{
  "encoder_arch": "nf_resnet",
  "model": "image FSQ autoencoder",
  "dataset": "simulated telescope pictures of galaxies",
  "train_examples": 48750,
  "image_size": 32,
  "crop_scale_min": 0.8,
  "horizontal_flip": false,
  "bottleneck": "fsq",
  "downsampling_factor": 8,
  "encoder_norm": "none_scaled_ws",
  "encoder_activation": "relu6",
  "encoder_depths": [2, 2, 3, 2],
  "encoder_kernel_size": 3,
  "encoder_stem": "deep",
  "encoder_avg_pool_shortcut": true,
  "encoder_widths": [48, 80, 144, 256],
  "encoder_residual_scale": 0.1,
  "loss": "l1",
  "latent_channels": 4,
  "decoder_norm": "groupnorm",
  "decoder_activation": "silu",
  "decoder_weight_standardization": true,
  "decoder_widths": [64, 128, 192, 256],
  "decoder_blocks_per_level": 2,
  "decoder_block": "plain",
  "decoder_attention": false,
  "decoder_upsampling": "nearest_conv",
  "levels": 5,
  "init": "xavier_uniform",
  "residual_init": "zero_last",
  "optimizer": "adamw",
  "lr": 0.0032,
  "beta1": 0.9,
  "beta2": 0.98,
  "eps": 1e-08,
  "grad_clip": 3.0,
  "steps": 19000,
  "batch_size": 384,
  "epochs": 149.7,
  "lr_schedule": "wsd_sqrt",
  "decay_fraction": 0.4,
  "final_lr_fraction": 0.05,
  "warmup_steps": 1900,
  "weight_decay": 0.03
}
Rows from block 7 of the encoder, named by matrix and row number. Rows with one number belong to one channel. Each number is 50 + 10 x the weight over the matrix's rms, rounded and kept within 0 to 99. All counts start at 0.
# convs0: first 3x3 conv, stride 2 (encoder.blocks.7.convs.0.weight, 256x144x3x3, standardized in use), inputs 90-107, a 3x3 kernel for each
# convs1: second 3x3 conv (encoder.blocks.7.convs.1.weight, 256x256x3x3, standardized in use, transposed), outputs 90-107, a 3x3 kernel for each
convs0.6:62 51 59 55 66 27 42 29 49 62 41 29 57 61 63 64 15 41 32 35 61 45 50 60 53 72 44 48 65 54 37 34 42 65 61 53 57 62 48 52 59 58 54 54 47 36 48 41 57 50 36 55 67 60 49 36 48 48 59 72 45 40 59 35 68 55 42 66 31 60 49 59 49 61 38 66 63 42 34 51 53 47 48 54 45 66 56 38 72 43 53 29 53 71 43 56 62 54 78 70 51 57 56 31 52 44 52 56 50 58 64 49 58 13 34 49 27 59 54 44 39 48 53 55 49 55 51 46 47 63 59 33 20 43 56 37 58 53 77 53 47 49 51 48 36 54 57 39 42 46 64 50 48 56 53 49 49 49 43 56 56 41
convs1.6:34 50 33 54 52 43 52 50 52 46 41 31 55 66 49 50 68 56 48 42 51 52 51 49 46 51 55 48 37 31 48 74 51 53 33 56 55 52 63 55 49 50 50 45 57 69 66 61 69 67 61 48 46 58 37 31 45 55 63 33 35 62 45 45 55 36 40 68 45 44 55 55 41 47 60 42 42 41 19 62 57 54 51 38 62 65 48 53 47 41 41 43 53 48 44 55 53 53 50 52 54 60 64 56 52 45 38 55 42 52 76 53 37 44 55 52 34 53 53 52 66 42 55 52 56 54 49 39 43 35 31 77 53 50 50 52 40 53 40 45 41 41 44 68 51 51 49 47 49 44 55 61 47 51 49 51 50 50 59 37 57 57
convs0.7:45 57 55 51 39 40 47 35 32 35 67 53 50 57 64 49 67 42 65 49 36 32 46 47 46 41 43 57 40 54 52 52 65 49 47 46 46 32 41 52 48 61 56 45 53 54 44 40 40 66 61 57 27 59 54 56 48 46 54 52 38 57 47 52 71 47 51 58 58 63 51 40 44 54 22 45 41 47 55 53 47 30 44 61 54 69 48 63 36 61 57 49 46 54 51 25 47 58 57 52 54 72 35 71 56 41 40 56 58 48 66 44 55 47 53 38 65 56 52 49 23 38 58 37 39 43 55 54 42 34 70 74 59 41 30 55 43 43 43 34 59 72 46 40 43 62 52 49 68 57 57 51 59 61 45 54 51 54 54 45 43 60
convs1.7:20 81 55 33 52 66 42 37 49 48 42 60 54 33 58 73 57 51 35 39 55 57 38 50 49 46 58 58 67 67 51 68 68 56 56 55 49 40 51 35 60 35 42 52 43 59 46 54 54 42 43 40 27 45 60 52 45 61 39 99 56 66 59 61 58 53 50 51 64 50 49 57 47 56 51 43 59 53 41 59 61 47 54 41 48 52 43 59 52 61 64 63 62 44 46 43 44 41 36 53 61 61 30 45 55 41 36 50 36 46 37 68 49 40 54 44 41 51 60 48 37 39 56 46 39 54 41 56 42 59 76 61 49 51 54 79 51 50 59 49 56 45 50 30 46 42 57 44 60 53 52 49 58 50 46 57 65 48 47 44 57 46
convs0.8:29 31 32 48 46 47 53 68 56 54 56 54 39 64 62 53 52 58 32 38 44 72 60 45 45 55 56 44 54 39 51 62 61 40 55 40 60 55 47 47 42 65 55 49 53 41 55 37 68 67 82 31 57 34 56 39 46 57 37 25 48 59 53 47 42 48 39 44 46 58 47 48 36 54 50 45 40 65 46 49 50 41 47 54 47 45 65 37 39 41 40 63 52 40 49 52 44 37 44 61 73 46 43 65 38 27 51 59 52 47 40 75 30 36 71 59 54 59 44 27 56 59 53 46 34 36 56 46 43 58 61 44 25 31 32 50 57 57 43 52 85 44 32 46 55 51 39 47 49 46 39 55 64 47 34 50 59 57 46 63 73 51
convs1.8:54 57 51 56 70 53 64 55 49 64 46 43 69 98 51 63 55 52 53 52 54 56 38 57 47 45 54 35 55 40 49 28 36 56 55 57 50 54 56 46 32 53 38 50 48 47 49 61 48 30 47 50 48 55 60 54 55 55 80 55 53 40 48 49 60 49 57 70 41 49 42 47 36 49 50 47 80 56 53 47 42 42 47 62 43 44 49 38 40 47 44 41 49 60 45 52 61 67 42 45 47 37 47 37 40 50 51 55 47 50 33 49 47 52 47 57 45 54 41 45 26 61 49 52 50 57 56 50 53 42 41 44 50 60 68 54 60 39 40 61 48 45 38 59 53 51 53 50 44 51 45 49 55 53 62 59 45 55 41 47 58 44
convs0.9:41 47 49 76 76 72 66 45 61 49 60 60 53 66 61 53 51 63 40 55 49 51 49 61 51 67 51 50 57 57 48 56 49 49 45 44 51 43 54 43 51 22 50 55 40 54 55 71 41 53 45 54 58 41 34 40 50 59 43 54 54 52 61 53 72 61 30 66 53 50 53 49 39 52 51 52 53 47 40 45 43 70 54 70 47 61 43 35 55 37 46 56 69 60 51 55 60 52 61 51 56 34 55 33 53 49 18 63 48 54 52 43 60 54 50 48 43 49 60 54 50 63 43 47 61 72 56 49 53 42 63 58 58 59 41 50 51 66 39 66 23 56 50 52 51 55 49 53 48 48 60 54 52 48 47 46 36 43 64 64 48 46
convs1.9:58 42 34 57 00 37 51 60 48 50 52 43 42 69 44 42 37 38 41 56 50 56 35 41 49 47 62 47 60 39 61 42 46 65 51 52 45 66 60 64 41 71 53 59 66 65 46 34 66 43 60 37 44 51 55 45 39 59 54 32 46 47 35 32 50 59 41 54 57 54 80 56 56 57 56 62 49 58 48 46 56 52 48 56 63 53 48 50 45 38 39 46 40 47 57 63 64 59 49 47 66 58 54 44 62 53 35 48 33 43 46 48 50 43 49 52 47 60 45 51 64 62 59 51 35 49 53 39 62 53 51 33 50 49 34 30 34 36 54 50 55 48 31 46 43 53 55 49 42 49 51 58 57 65 51 61 65 53 42 32 37 59